config = dict(
    hop_length=320,
    input='log_mel',
    embedding_dim=192,
    patch_size=[8, 16],
    layers=12,
    lr_schedule='linear',
)
Rows from block 3, named by matrix and row number. Rows with one number belong to one neuron. Each number is 500 + 40 x the weight over its row's rms, rounded and kept within 0 to 999. All counts start at 0. Numbers have three digits each. After the name is the row's rms in percent of the matrix's.
# fc1: MLP up (model.blocks.3.mlp.fc1.weight, 512x128), inputs 0-127
# fc2: MLP down (model.blocks.3.mlp.fc2.weight, 128x512, transposed), outputs 0-127
fc1.286 066:449503583572555509490494495520491500500502541486557444526507478540523523477420478468524524552475463493557509500508511521553499492502437446548519534500494438496504513441488494452491495445568465565469531498493502513558490439514489508576489528468556468556493505581487370468455450478506516497511452513476525481525566462435507535468507571521524441502524520537496541534569467588549474584407
fc2.286 083:543512462504506472476448464460550476451591523504529549504499549499505490582497526525543446414531451491470455502469484482520542536492469549545519486499510542492495478546534445518470557517469458537434438499487503459474520595460535487490541474460489463384521472541512470415486465542494502545458479465461523459437481440462529504494544511474489459499386516427545546518534421505476571451495
fc1.287 114:451449471526523488500481537497480476495499574457509508527487538471491517476476462474426502455473504478549580554505507494475498517458487504520532453452549531448498439438529457566481549594429498491552487487582540515554529447506510470517456583414537551526493513503548481487482548494446442573482513458592540519565505515474584534470492497461479542531544524477476483434483498567537436536433
fc2.287 089:459481478541515534566557521504435520485493516500493521457530528521525479571466473486534477524576502477453565509454481589508504531468484498470528482564505481441509400425522502485483502502526521514483518475437521560506493451424479516484495480427509505619532480427412475500490521529503546567516382478477558495517449473588490496434520484519483467573526504462517590487526538504529479496494
fc1.288 080:514510515500521476498485407487426493537534558467465505446506491469467499488573561517515443462397511478536422498441529582467483506480485476470490425509500466536489434465515486470504543484464534456536517595489516592506430465540520512413498443476491471486516490490446475482527491480497547422517509512547520512561490425510488549475516436447562422563534511528476550493498523535442492563490
fc2.288 089:525497500487519470499530487578467486485523474497473406466509496435503565525503498534435490499521500499552537515504577564515498506512554505480560429550494507527498467508537431470480500480373531474534547560589490482523511419440425518500529494503504486566488503477519554507491502643503481499475489536514469433485547498488513484562498564506504521553443472457489431558401474490487476484489
fc1.289 089:501471527517456521540516483504458510465520489491508490503542460483498487484460577570518578559511489464562536457555560421494454418495429462543515528495499579542516510445428433550504533512473478500524483489401465481517532542557481450491476609467454511466465502519491482502483416505524408500427480477525506507520512503398565486456516479503528483534455499575465491492456509510556457529467
fc2.289 095:517538639534430514490520513512549541490455469509465586528460493554449416508470493524533471535490538498393475524482519525539519483586506500479463463506455462504512545528501563508515472506507438491491492463519468482481509498496461482548541520466596543550560572540508558491501466495514539440542410514498488515518522543556546520462492563487465530550482429524508542574454486475507498514581
fc1.290 084:494504486506362550532495533533478494465551440508520435535535488425485544426549436549511490495525563421433529466516510502509520510450507559465518440469549497479501526543458505417464454489487491461528504503462527559519529452480487475507524493558487567534506458547491462460453437484421490495557407507477408501475481510551541482472488518500590539450487464513557447523474534500537507494492
fc2.290 082:530484489611512583502527522488581478573470500510531476544490491506579479558447530487464464474472472509494483529508499562517539491477506459446531471484437600522528458488503560621608490454492470470482444470522513529521515398473500486587486502516490509547516447499455462538492500512495545456481476463425511425531533489534482511488546478500467520508531549495469511480471578554512474461547
fc1.291 148:470497565482505502496535515507473467508447532452539571534474496487480517423431490585484488541521534524524524491563453561466415520529502523529512481491476456519579458471492408523486494447521527501507506485448586591455543473534471452479512476450486525522543585560505476530504462570560487501439492541495561484573522512508484485466511469408406540519450484546521469510480535501553435527517
fc2.291 145:554455441478527487561491582557434458495482514497551530554453430483403426531521497492562445532451485506481515541491489548511394502483525489537517468510573456464521479498470487493482458498514454520482549497515511491436457520476485419443479570458535506486449547518431478450505502500539440423553525473505479526483484506438535516553497492453501505420540503502480506490472596511593484488541
fc1.292 094:490492439474486476597493495489513488487579502435483460521576473466435472530584498538493442422538514525533543519484416534520456518526584529484596487504491540489521503505547467536558519529536525540441579449483502503458556519503432413507405474487452452541463500505493438476491584516531466449544445546481477541511513470498474442487526488523482513518465533533489451516495442538480501540484
fc2.292 100:442492482493467518499544435514459498455442511532482548480454504500469612515453476494423539431479523498500506487472551443494473510487574543394466518469469481465484569504507567483513483473561531458515523480567494482514520503488533521471550495484507460573539459444551587573506445526482526530494568522489443454467499522456505504490470567587502519445539504505426508532505513475475566482600
fc1.293 095:523544503482482563568447502500509503492495523437489456508501474543461501451550473450532577524456550465493461435510409550478428558523498459445528464499547483494520449481508511584504477470433527514507442457555502526571541573517493477487522537556505477589506506493556507448516507448452450584506459518544573523476489429532522479466470509527578526499516524521539519397533517491518496419507
fc2.293 092:504431482531483504471466479494440534546491455528523500493497507511492515528585516491429510538526601433550482438449472514524504503428524451523476514543426546539453447513521468468495516566461412482390529478475582547535452513518515517464495477468471497515507534550405457448483509508445556519548544457461519582556514543488556512507444562509504502501475505496519519449536458576494540498534
fc1.294 116:528482472549544492554512460477440444544506447545506501444484405506539468491519485550409498517433488485496522460445488537456517460530530515514562535496529457500560485482538469515482473548651491517530465469484521572512519505569563553438482531454486419539479529526523513465492485462549432527462482448502468456522468510538552487478483525465557480532452490495498404484507427477491484577506
fc2.294 128:484503535451488494479558446549538618532539538517514538523501486489581539459503474494438515529516574520560486483521508492473446505534490489459465580568413520526503482489500589525499492540534502595481510499448464472530478502386508488480500447500495536494517499563524551439522486482467462476564466490498488509538500487540528521567451483498545514620550440470554499459533522510497481507584
fc1.295 109:512495448501465487472497433564468509490463502534444510529455535465543544499520464507485588525504535481479545461467580507494498490584495541474523538468472447547501478481535469525570479549534511446525506461500573505545466457438563474553475400420481460557483593506539519481471520531448482524442569505461461513471533481590514507416505485457513472522594522506487452457461514484546536547516
fc2.295 104:454515479556548492517491440503518469510506505491457435521527531481476539483553502510515492526518500520476543524446462536503446509484573499455520426542480492466442532493577505508496482539478490587436434558507458540547413534455470596455561568480501499521604450508473540574501528557489490518479475452475569571503429509539518495499483452483449514539536465599476532483541476474454446516528
fc1.296 105:446553521570510568460521533514517486482397602558497474512525470413461549454556503455469480591590508494510493508480484445482512441579578452480481512474537510452542506471504487555474529486521502479490603501473539498472502437468523441457462578486487477523573511474453528502527455507462575405493524536528548465466474472477474478497510559452435495500482497502509497505532518489519488524510
fc2.296 105:520477517436463527525530519461537513533586506515477464563489405444490493552416441492493522479506522566444433575508545493467536548501491440473522482491541539509497467489536528511477482528528514479492468541561431444486519452556517551565556528585459451515530519532491464518549483483392439567425493550554523472458518588502479450488575498505495525499539460496515482463462545498511513499528
fc1.297 117:542508506513465489552569477431546501440548459502552571585511504444465481489563470489538485501511533515549499449411461474531511482545538520412463512440488485527521503454491507467478463493504499471442537465458477452463588542548505451484577449545558525525528534473535506431536488491458487519524482503495476548508536455514513531605582440510435451450460568502538550501515514477472517561525
fc2.297 127:457532435415534449540464538541450495522516465474518496550453544512463512533534513539479525509450537509547460461521583468527471519429511566537454511486483499523522468521544501521535549442510431406494466522521502472521576440446495526562473522484471377421512575472526463494486444517496534528494548509457489483517526517529507505558450502440555514501496552478479435493417555570482549486511
fc1.298 103:501437556511450475531493581560547509473504495474524540500500530537442551554483463510461481467491572520411508495498518519506484477445485486479510500467518437532514441467479458523447545509531475496515485482514552512497447407466442526530566436474536496420539478569406521487409561525470521472541552557521532493460557471478478494494547547546464382510478473491554514503512561569493521542496
fc2.298 113:534482519455482510528507515482475565537520484480484451518510437532497433485510435520511513485511489467495463530425560459544464491490578482471457476479470536501525559533430498508490486553503539511486542500479445461501461512416456533601489528484463580379510525383447437440472505428478521460419559498503505482496504480521472522486464443506458546517526445553515571551501520466463449487461
fc1.299 133:478483496517542441469590428461608454520519488482517473455513420498496487437541532560516552543562421460500523440545530525512462483486429560476434451530481502531532515505523426473559547512528545469543565531506554499508483464527569500489482429537490532451509538530510474475483549485450573478482472451451555502439522567485456477489495471448485474445489460534507501521426465544534506463488
fc2.299 140:434497374548489563494476540453520519500481486515510447513513558525475579525503487507425472557525523483533504462514508501490487517566548517440528455455461482540523559480520467509511491467537502517436468490511511496481551383504566549506601471546499425479532475468517557440533467479497421472475475529451470570462497486531526440460480598542500468489497447493508536531547496562472536510451
fc1.300 012:402408521485521580549470570507471503446612422558475457434498478472539536485543524497489486522369518546432512503472490522512478482495492457534473502531526481525505512473476492547506481506473467474458528463520475466449391507517515527485479519474502496517551436490452476594499492477485405589501519556513541515545549507468492477525540534482496433518512515499517516526539483448539540539501
fc2.300 016:483433444523455450479495463468564599505481424529506464511537541446489498513479435561471517432514495526514414448508450506511550453505499509510549474557488500485533528482528584469523521534484513502508515497488524480540564482421557480514499470534508525482481499486452508546479535555550498519490507536449461497541450533477480577476497649564494530514516464509442476542453545574479512483397
fc1.301 082:475469469476486564484516450519439440470498511502515461519455537465523528501521514496477462525487524506555506445471523500518478545422505481450525512517595490506499476465482508451502460481484478523522459518467575531511540469503514576469505503499489553558505587528439528484510463496440516523479603531458428439505502437460470505498530454417498523543538596498572506479463581652551501504498
fc2.301 086:532466490471503465494508537503470519463594558468494476448466476550505468494506611462532483469489372512526545500502493565502552515560492488495470427397439506561472539395476438497536504494519551541474462506490505522469479545508418519454448547535488548486509458562492535492486539447454563468511454512520506503454559486561475547540551451486534494508469476489439446520550488497487529515464
fc1.302 126:502584478467488467514487549541566506535519464582432413473532501468407599518494461504513520503549405481481493439505528493560551389509468474507499508446425471510525520444517468524462469521526517483438530515473489489529557487494475553513486434531519446492517524490557549476429524496513460525449516506529463449485580465505434513507519470464521573577502514456491467443483516453482544515491
fc2.302 147:462520445556409505436543393522505492524433486512537460547487511441489484485464531505457431528492493485518458475498515573506452588520435431441559471526493479550471562478481492496500535528529466456472442443462509452540553548540502495494488525556490483531461575466529525398498456537485550520494511447522510526537401454502544548437499458479508522529555499501495540505503468417500517534497
fc1.303 089:481413536466474482595446498482498481565425522498550476482486472448553400447461522520479488539536548512471488464525519555462416573478509560544519497465490563499480457499536508534560464511501493515533492454458485546585555446565540482526498470472519528490593482530522538456515415525533500537483476520516520463519415507539494498402570497541518476499463518517510514438482569492498466500462
fc2.303 097:484516424511551549458447541348571488532465513472505461446564502533478475490553517509465498522470449509524527525556593521508551502498528444523450554477375509428554481491475483517487473614443503463462511486534477484491542482553487506519526550442536516496463504505437500487502520504527502494442503459457472557535507463484491454544505456484514480521568524517452484489476560559551516484533
fc1.304 021:502497472428504574533553551493473467465528380410446516485548522511529447531501468547492525569483522533489546463489502499540548440509547412501540527574497470462590535482511430529468491495533475464455464444508474508518462492560470445592535596468506518477519487483473478489503534448505447526432516554508465534431503474489488532448494487479434512512487527501490542487464485450478435544548
fc2.304 026:511462454518414409495498512485532643503452487517474538508509525472482573497497432521473533515474529479493446504466484468557537489529479515493482525484502540539533525499543606474505468537438492433471511478538459493508485467492503547574480504491517480458427452505588503502481509451553485578513497474510565522487431511456468479492433521577476493509516472490525450517546497632521450541530
fc1.305 085:483548453461530472519456469539504471526446498447471444445498552544520477484531458579575504470458582509587529545566531469475443509528524488568452529441463487477463500566579459494562477473478523489514541469541427540473488514524511515494464439474377482491456493523517497541517505494482499497481470536497469536526569641552486531522515500532526542475498521514428475464453466475463521505502
fc2.305 094:427556474506535471473475506522460510488546503452461538479496479480515427471485517492533472442490463488520504548433564478506510492418602585457428499535454408449518460421514490478529550411496501575531469471550450558521449512484439533517487508522542523486433520560592455525504412492456489505472508497486552490482575500506487515548516468475519512514539491471575461483442513453520501506513
fc1.306 124:488535500526468476442458449547473469502548443525486488502443488454479539485504496521497545480461504516452557513496475527399503504445532576577473512495512501510603489533532470471470486573507568535479446477563501391504445503510522560515489488528502528535485531539472515497536448455529461592477535469521581530385528597576500502527482504574506532492474511500485522464514490485579536493520
fc2.306 125:535539420525490523499519497474515507527564473545472488479486479463532548482459496480468500447548499510571496585538460548537486453523472549472424420466470475469483537553483512541527581493446501485499543480493547532415566544388510488485485495526404452556453418472535490482490506526571502496472520559549592493551522486489524486484489442545518490512433516489565509497447461477536529514436
fc1.307 086:513472565469480529507576576477604493520460487490395484543488505486465429499470523476475539500504527483496464478467501555464457490476510546484512503502475491537551405411473454595474544478468551432432499483539524437586577493577465513459437507536471548510470505451458540438548479556546514479527498533444482513506535504491493511432543462492505496546457518493436511493540511502472478475541
fc2.307 090:482467433469497542585504467458464481523461508548500483548483487497550497492495391459523477489490537493508493540491463494509545558504500442487473438521538561514528529507552502553441488500564530532470604502447495475515581475512458494446478446577571506488483483496436599597487468491505521526418530469501547469493553487591519563484451550529530500450533493487500499539504522525418471502452
fc1.308 069:498527406481521516506498540472592478503439541527552467534486494508546468539533464524504433525482463467489556509538538485451513536445460448490504546486474457511450584472481547550508484536463481524580522452505544503495574496512496554480448540439454491554461492584495510514511520464502565470427548530413555537480516493498444504460544514514501487563431419476439493528574474438550508555500
fc2.308 093:490523404429513482465541532472504601535476515519467536544535539496551441489461437528557534474539490498441512455503581513469523602432461515454498513540519584485519467488475482553472543485594459560493469510488488466532496476505425499516557561498487559432476554403487536510472490435514525473497520506536525458461518524496491494497440541533543484502442492488447440479473478436492510465447
fc1.309 130:490516489471552491539497505478544456527507462526483478526519509550503451485520461455571495525516460478527559486494504453465404455523541568509527496442436392386520437474486414499470573516555427520530515565497491488475505512494459532463457510461452459465534533537460494472568508521539565507594485487509461519549482497479530595552498500463501511485478503535426459489486553524499577505450
fc2.309 128:443614512506509448566509512490541555497503475469451524542471461550496494508481433501480500465492494470519446488456525518561454505475503569531563496449543508504487477486498567490487559391510484461550528538520460562554470521489457479454521525554501555426528504533514491521517500467416508444525442530494580462492515555529498475568463457551516468475538477511509519510401438534455392490516
fc1.310 138:458554450520467462582511477477520566526434496509453502509507496438454485496457497553461432511467484501487492558461476532447519483503470491499469512434500527434533526492472449526452399538522519584481494457449547565426503522468448526586484484517610493414460478562489442441495501447503454535459539487516530492516532464544563512442473481539555469542495449484535537444473521488505476455473
fc2.310 124:494510548460542517473526564552436518511506448474515512503472422484511517487489500523514565448531443525463527497425445462480455509512563559455549413475459515519508524512395493580541502434506546523479458456481514473427462470482496506561515457479541478497499541546537520478543504613431496450514553494501428450569552462453497478509438504530501483471500459491481506494532535441403488540500
fc1.311 084:501505463483503507490549526464396462546481518518500493532585569452514486587528481514470486507473439537520456513450532443523571457504535462452429464474510467468510473503520442487489499481417562531543520548477455630479561505476509535501476439464456486504460503500519489455461445431502454444477565409492526507554521551479540485446449471470491530491523466554572445526520497469462517494476
fc2.311 094:495461512442502498567491540592466452494479467485478447502475457494450492544470414496521434463479530532484481519474504524477549559431535464441448518517505445449470507486476486487501392507552527504551522580490528524547470506440488499459454458490520607557546478503568556462529505580536529486514460515427500516540453437577457485558568477528499512498453431513472502514497449537505496508544
fc1.312 050:505519491549516496465506490477478379495472520462512496551552423512573503459489568519453506465499480492516492456452504487543524533466419413509488535504489439415464498526553497441455524515458490494455468460530500550480493449528510462431500484549426510539372542540500491461467517433538441515563442471484511478523511404528533486538491466488519444491533517560526437494484490449559485521475
fc2.312 058:477477462566369514480473486514520534504469514485419565460439507519523532466482389567463519504438528445455501509474545464476539501507575516492469495497527612527468525482504583497509494565459560542471546508443508479560501457518509510437483475481594504527516456457529556482505549464451553508468560540487527462498513512502532505483548570494538491488557477446475498501528486521476444445464
fc1.313 040:485550547561537445498546437495428462539482562555462478410475567492474488467504492495509515556529540505515518479474540487581515519456557489464479435518520421479486470519480472538504516519498475512549424503537489574518441457434483492483474523512422529517562524462528523502493572508504551518509441537437526523610423549563540553492462440489477513453522467481435481450503496525461566509485
fc2.313 050:472496474500574519562460534473537481502501457524485495478521448439534516518534457473470514452557447501501456489491467504539460521499549557506545474508505542518545519504571538417491507488525490629547491461493502528501493474463482539426479459464483625464479508409463586520488493512499503457584517493434485492418561486478521449465492561489550511553502488537475503468514417564516488509418
fc1.314 103:529450497513555490554434452501499462446545503576414576500466465553527481558466486391490536454473527500429545564479539483473549504487532497529580542431519493484512497449549459491561540513484476478507506529497535589511558499462558506547450518516490457476473574506502483510575464506489487483505498415425513507517505492517523472580562495451506484523519498438547537483451487492489578444528
fc2.314 110:466520461564533546546483534460450517572502497483485493489551595461474520504464514498532488568491497502532534540499509457468503489534583488534480445558570513500465480479459534521458449511489507528429514438546522515477481547480533418562435548430483511466479474512590495509495472464547476478516538490509503515421488529497477520414565482517466450518509490476541459418414608426481522523457
fc1.315 087:520484531559550550497558443547557476515428530522482512499462549491503534492498525441529475394511474449521512481489524489555444487532422519433610472520533486534549516569477479548523452521472398522523501525555542569511417535529500565467538542443515452519520550488550480509520529558449456440520477487503514494503499513537540428541524500481555452555473475461530539552472484538499539455489
fc2.315 091:473452510438474459472519496503613450470461492496515460538527471533495487438566506465495490418509527514525584558455474465518479463469520418475553553446558456478452510467478488536490395494433537492495550544424514517549522491450554518455472437520569489500519492527584476501518465501502548481511445529483439501504504509494571391445536566489504502523469491511497495511507480471553474481430
fc1.316 154:560510499518579524438548521545469445606478511517490504455522484497491508487527509597484490480532539516636506466527513538493473542464506519490510394453530452432565452501531480445498491503489510492475506581546529608446472522485514502517480508483498521436539463518477553523543486504507531549496521433438519475499536506493476529473509473460505518542463488565503566570529506504437470407543
fc2.316 129:530537409567458471540538503526442511415536502506419440475473438494474500549492441502462504457472473485509483514478541470480484505502461467568511539496496438491491529452469501504506544443456438507480485516486490466506478534438488525462471542528481442468547482523477460436496538567493483394506407579471484376580529468517471464438534467526482503531536500492537557481516480534518488520411
fc1.317 105:518448521520506391491524573573491486496505469485542504537486481484509483522519574451451537480446433506547482487531454506510519494513547461476490472494557565442427522510516429484472466438462496446500433415425478448544455547511558449495434467487476523517488489595514559501488452468565523537547537472494534474508522505560503494512417496492528537519560533489560542501566489442455436474475
fc2.317 103:469501483518507495483496457517486545507439463470540482520404467507476484547505514518552433509476579490500477492458471432545476503458559508587456478622528460448502419505495531562492540585501444421499563556550550522527475482485547467545508488478528492599472425477536497486467563475503489481494420496489545556485464465500540454546498455454508504458538530485548521496527562503541533472530
fc1.318 076:497506446472539577490484488518587444509472497560490441499445471504458535506550524455529534510537496550516551531573509511549520505559509491497555410545487484520533426516513483528479490528591528474470456476513490489514467476584414552431463464552491503488547533524478429463506476564476500557479466422520490540603522562471472501526509427468490492535508509535460529542479483465536496394494
fc2.318 088:512523472530519543539539440457488481540479473473599563508411507460559526519531489527447504440477571506517482510472483469494481529555473467528534450399593444533558504508566457546469530445454489559549486450477510450500488512525560523432440471469532478464577509512518516416483493447464508462567462539498549475475527503510457520544468532559577517496552488529496478475537503467451487543457
fc1.319 032:470527603445500505595496477478435456500478496483478525450513473511584511409542472529501563568491560431462569512489460461497495510522463465468440495484561475396450493490479527549446486482503449453530572539440578487517540465528512501494446521513486524477552555514571463512442463496540503522478490505506468568598493487434508519448564475506475541471482476532498532470470515455504489493503
fc2.319 037:480506485546466462534545536453482586521468463528448548474485504485503536482527440486520468503495535543485433473569482492543550446484447517491500462486549515572551453492514609451451456481479508570478482566488498455492524431419521529503501504505468442469436554446457593495521494467489462536530423490433497528521492424499486501501425556513567496560509502488532388473483490515520530469519
fc1.320 079:472465504512462481530484519439490537486493507548450543485488502509545493506476533469508467522555562472517558555482461448483482491557498559567510524495506417479499486596536526580496497438548492478498539531421524517525593453499484590511519493516530554553461507559524483450571487459521519431503575544509483497512536571523481470488534419518625455454541489470433516444507455489491467528504
fc2.320 101:423436527437574479468573481519468536502455533530564470533493547577537477476457566522517463555505560453583433540497502470478512486483463474525451499511498517511505483507530566489462558531571529483498479473447520519474519571542489462416375466451496498537529510503432523560472539496484497470456473460475446519480570499503429478488420487455505538556506554494484453481449500532498523513467
fc1.321 138:474502506493580470538490403570468519487522505515545510458511566492538468460494485549482420505458618530595463510499538499502484524518573469474523409468466470494499441513470468488511513532480528541579526526548509527489515593484527572474461396459489527530487453522557511519529514475554449472486497533522543480509472489476472474416530480529502540566503507464434437465473527505437539468484
fc2.321 130:458554489428547533561506509490547449507471500487451360453492492528477447536454560497515465501496518501503497518484511496493486555556524553476602526582509465499544428531448425490485507455478520542439537489526491460477458482413473567505462511440476492452540555502459518441540452517502478491488502459512473464510511516509460562511582524516466525442537476447505564578514439512541442493501
fc1.322 066:516505498525542515492474526557514512468519499518490485546469521486546452580531519523405506591512430506523447493437380439494492461507538537474513507418467508542492486487542474485492473523521533539520462595537487456467545517516504557564525539507552496525520507534482428498528445508480473510488508602430407500454595472515570485503525489507491549487491523473450592543514503482516518560530
fc2.322 064:516477457397484530482526465525483428453506500475503436504486433490464540535465520501496576520470531479469514511422438451511533564451537531484491533479567513443473552516525524557506507397514488451489505537473466524488547467510497573496470406475499536486510501510446441498507521615588463545533480427495512459489442536462473513536565508525504534516499480550460444479421524486503434463523
fc1.323 134:427545491507581508529540556467478464524526504555550471505479424492600487498526613438563517500523558501489479496418487491481581513445477506456498500534512466382462463525460513509516451484514488577514531477528486455557516471526498563481512502486479586518476501495504540493524567448517458491524518512539520436478541485531542402518525510517497524523489486548436456515461497499582479441460
fc2.323 115:570505422519449499511513521491460479491523488518557528540554485462440460490531595466517469508457550494561511569548452494543470417522575564486523465518548516470481513520436538457502427577463471538418502467494517477445472506486522526498465551526546515558542497425425511512497502497518441573485561469457579539571515503454466500469539550445548537525554511542505495538480512500507475469544
fc1.324 066:526440527398500454532486511526500462526459470498535452518542568465551464504496496476497450469458485486506498555549546423501398478474511505521391424486438479509482483522488469497513505477438554539508503531530514561541510505517488563513453475476513462445471549525512540501573561511480487359519560482473489435506523496454537519508565491420465459546534581487539523491516531538506466474511
fc2.324 071:512471475451518477511493457467453499469526577478491419551499498561419488451546445506545475560506482488491438563488534502512528490431478461473502562525458414534477462442575548498543512463468496520466540520474500451524502560566419458527492439563535463526418452478551450457493463507479530523465544450540444489449488524551498568504516450462472505470529452494560464536525474492538525468419
fc1.325 084:526478513526473522529483539512593437463528465520556475463415617485432535562466490519579373554526531485494463511546526516482478555586443492494502494517525480468522420454517495513509479445468455454544483531486477520521491544420533499492513511576504455558515483467489493487494512443467539459493457543465479515466522524494455491472546464476507512529549531488524459410497551490502543463581
fc2.325 088:486427538494491467474561520386450497482497513502482487438462413577504551462509487493489450420536555474479486520513518448502517493453449462493461440524484490537535446499502482494554421548535557523525514539549548563513488430469435566453529543518483497501483512408511491551489599521495549466531522542548545481559544476540520465597527492477562517498485466534478490536552480484486522528472
fc1.326 048:553489487459537511507519531476477474486581535524455540494483413469446497476468528535485376539498500545529521606479539461546490442547552517539477498450421488554505493550469462511474516461485524495490471528410492480480451444504558479471548539574548563537545533479480502463479463511577427464527454501508493533549555512535467545520490430481497473486536486499401486542502498469490566546522
fc2.326 048:547480491446520483509577479571562559567527515520529515528492490421515536498587528504497468501595507470535421552432455494435478478491516505509495515489466490551477453512526568474465534541454535476535512421534514540533504572439490541477464510403526509477453513429497475504483546552524572476530569467469511582463502464547487519505448522500521540512528509445491517477531428595468495498527
fc1.327 105:498514537430503562541497467458501435551506487534532509550545536505571497460505497521501570445493474441540538432495506488470451515405533495499521487481416440504528531480506479451507483480541582410498496587558533486532513488582504463429463477469617449457558458545523567499442527490462493506483513511535528476524514537478512469490522489429523476537480527433577478512486487502460526461549
fc2.327 088:475500484475468485544501363481481586475408561541494439541512561551440563490526460495446511500493498509482447534533488534471479505514477450501460537520495500502489451545535534534482472435462460451504487541490515519575535438493529548454545481482516416483437519489521547559516443453585513469554499442513411446437496483515534474435447483502465507486514535453429534494486490480519462514458
fc1.328 105:482481567579556517490557417508564471503476511522467484548506549515494532483530497517432517460487471595416506445448487485489532440513492521502519603450434479515515451456486499515460520395552502466492525541528508483523479508494479468512565457463551481503546490490487502527464544462486544472383461438532493432515492484527559486476486451521538510458529535543454464602504503508552544526543
fc2.328 109:553455460532512532599496526520485423554535525529399440529463576468521464491471500499492481423482429531493465475541527438463472539488392455513589473534493514546519515475483528526460466481502474533493527379500506478530574467540573560455475513480564489460493506502549531529531480539531542436527459472532549505440491425538532522516479559460516475513536487532497505502475459530470483504503
fc1.329 094:515459585502563489447503445542428483422388508507507474464486536456481543505552420470509489496530483467490547502538547485505480477516492517459441487540429463546476479478449503521524590526456436487470523444560464506497485536473459515471510529516517451503552574554524450557542494479513613456438524469574535473537515515484534516498521485449448564460461477515502489455516555517511568538541
fc2.329 099:581489502483468444520526504428492460484561455496465501501512454513499519455535492493460463488474530497506502474466518448467448517437472492451413534547556543453511507519498484566480480477536480452459522458467494449492425445529470468581643475516499482393401557437503510471500528494557535474472532454432484493472514476502517468499469462403489498568537478530532509470504500455442503500455
fc1.330 020:504504484497541474481506458526527485486473441509531492436525462513452497530427517529500482469552394504539494487509526526508573498509516438577483489420548498473478521545492511532450546524476510610439522480484406481548491467469497532456447504482512488492413490488500481410463510560445532495498450468535519410482553545546573545480462437442567587478489487499493527489512527450509529512428
fc2.330 026:424538495493402476551496460484518580494452476504493459477450514488478569502452454523420481579535544493426457484465534522525470541516550518480557536535468469473489446498536539479516472534439458523542434458465460446541528532505544433544599499461522469446516509455520490448479447461488456582586497511471541522533416492460480446519488517462530536484450479492466450495479489505532446504537
fc1.331 099:502525452503555478530474532518494446511453506505497486479493525525520469535562441527470491498490488446546450480457529505533518482517506534499540476512484536538480456442408449454514498429585492477505583510481507579480541502484535511562550517452570585469468493536482422453507533582418491449567550543498410460479541477489470525474496471490439500504478445512406554498497550514478536448417
fc2.331 095:563513463414503571481463445499461551497550511499515519514568409451499530451487528462504480497480511527541458463446582478523516449518539574589479499538547489491471476541490484451512533466494449513511387461495466493437534513581449587420510460542503484428482507471460482550487490538533462500489476436503516419457528532492477528429452524483459490539548526509549477515509483519455499518549
fc1.332 106:510528543454468512524539527489515462511514513442479487472569499552492457424509482550565505537464535479478488520484519412505527467556507456388502567488527499428446473520500492636478501500470492554556543520457480414468539503496503507485497598502493490498512509538526509483405504511498515530491551507503460574611501450529502480444520491488481560409558504563480502474437507517492511510522
fc2.332 096:540526499565468440571514506484425593508451465500478629510457472484530468457511535518481481469489492510474413510529472444504488484456453495454483528456541508521518514481577509422453464448472483546493519557506492533481530535558500471519481484507460544497477527562526616447512518491476432632552446492485556508519452502432519528456504452542520480491469471491519484495487468502566535519510
fc1.333 146:397486413508460457486576436518494438545527545534516468524494546503604551482502474461507500491486532463564463518501526506482489504536485500435474464415474499524510492481487460573526427507550511534535495496493474524501493506573474509489486514519547604576572539479463577457494581522536550523451529527464500559553540515451460452559465525485450490520482518574501521527520456560472476485504
fc2.333 128:496507540445551491523496560492501515560477526527477470470464561480516470480529453499552493496468492484529465516475473487527521377615520526576576496500525452535486545550475495466471486497520539532487466438573459546537494508505446527479446483496450549502467443483504458522484505467447529399619511502524508490433454513440431554535539465475481518501518468583467467504505472539526533512584
fc1.334 104:497563475474545555512576510483517403428510500511501495533459460555491519457495523450567519523403465534423454547456483504507540490499521466509514536487473445449516456510452484511572454481526572489471546494498490496495475545495501524503437529493518527486438479490452476550560554504498447415528518484603512445521478513511489470423580472499476535516421536407510478475544479540479452570519
fc2.334 102:545556508481454535438543494457533461472416497550505479488474514539492519460534484537502523510533608478574439484519447439516559511470456478550473490464451556543532478506495510474513464524427475432485506529448501433548445449534480519557482496523511460545538492480481470519485431457479451503560613541493513526469471505523511492566447480492534476512490482412621548576477506532489488490514
fc1.335 101:476504479470449524430516425520584470501509549420502463505522529535515488434424543480485485483539505490356463501532541472488411467539461434467513515419502488453485513457469500549488521471571469509497385476407563456515471452464458575464484497515505516571530467532493515504524510512499496517469457460472459524491526533544507582477515507550511525502532513477478495428466549498497495459497
fc2.335 109:610403528400559504521428502528479462476502524494519399495493524462553533487504529500518522476484557491500531492535505459505543560532475551516571440539500518532529484451494448535503506521540418555434461488556500531474466506533527539513517526509547469529475470505503569510501497496557523510474601553470555505525461480557470509567471525456490500587515524556547535516508423417500530511484
fc1.336 114:556464518512560448532507438556495481535549489534548463350535605498556508509484507524477530520514485542521501472442553433510449602491531493524556461481558545463440524516495461455491484475551508504524475486551485506495557507497493459470503453474544473508484505416431435466539512477446501504470486519488515512474545502481444496475535482576518587542476551446503433472470470463540453516523
fc2.336 102:541530481468530460453493508446560529506496473521527475509453461467487563548441417461526480469461456535474525519533538430518487462445489474494456547483457496480500498433513536584477589477559513516459477419531520578439427539533453400557435559501500512517434530509498518491494568480447562537468489454484534474547531547477521524551425486459490498500493514530493501501496566442572493514539
fc1.337 113:516520458581538473487536401443457538444518532480445512491489488468521484446507504484481522502515446533515490509543456548473542510496435552392493489495520518550554528552495457456537447435534515455493471490481454512457507497567480471464508471507555529542543412464597444516456463466497494484510446621513545558539543487527565497505477486559469534448464438487502529468509524503459463431520
fc2.337 107:545478487498501505524414519478461444497525466505537534469547462580546514489538453512514490470518526557559477426481471504519412467467529444446437504464426479524455555496518553551433506564480540474506527532593503502527554461500532559506527459495463424508524439453415456459530495516528462507528600506491520438513496519522510482472482550534496500476548539508587502458547590532538501536518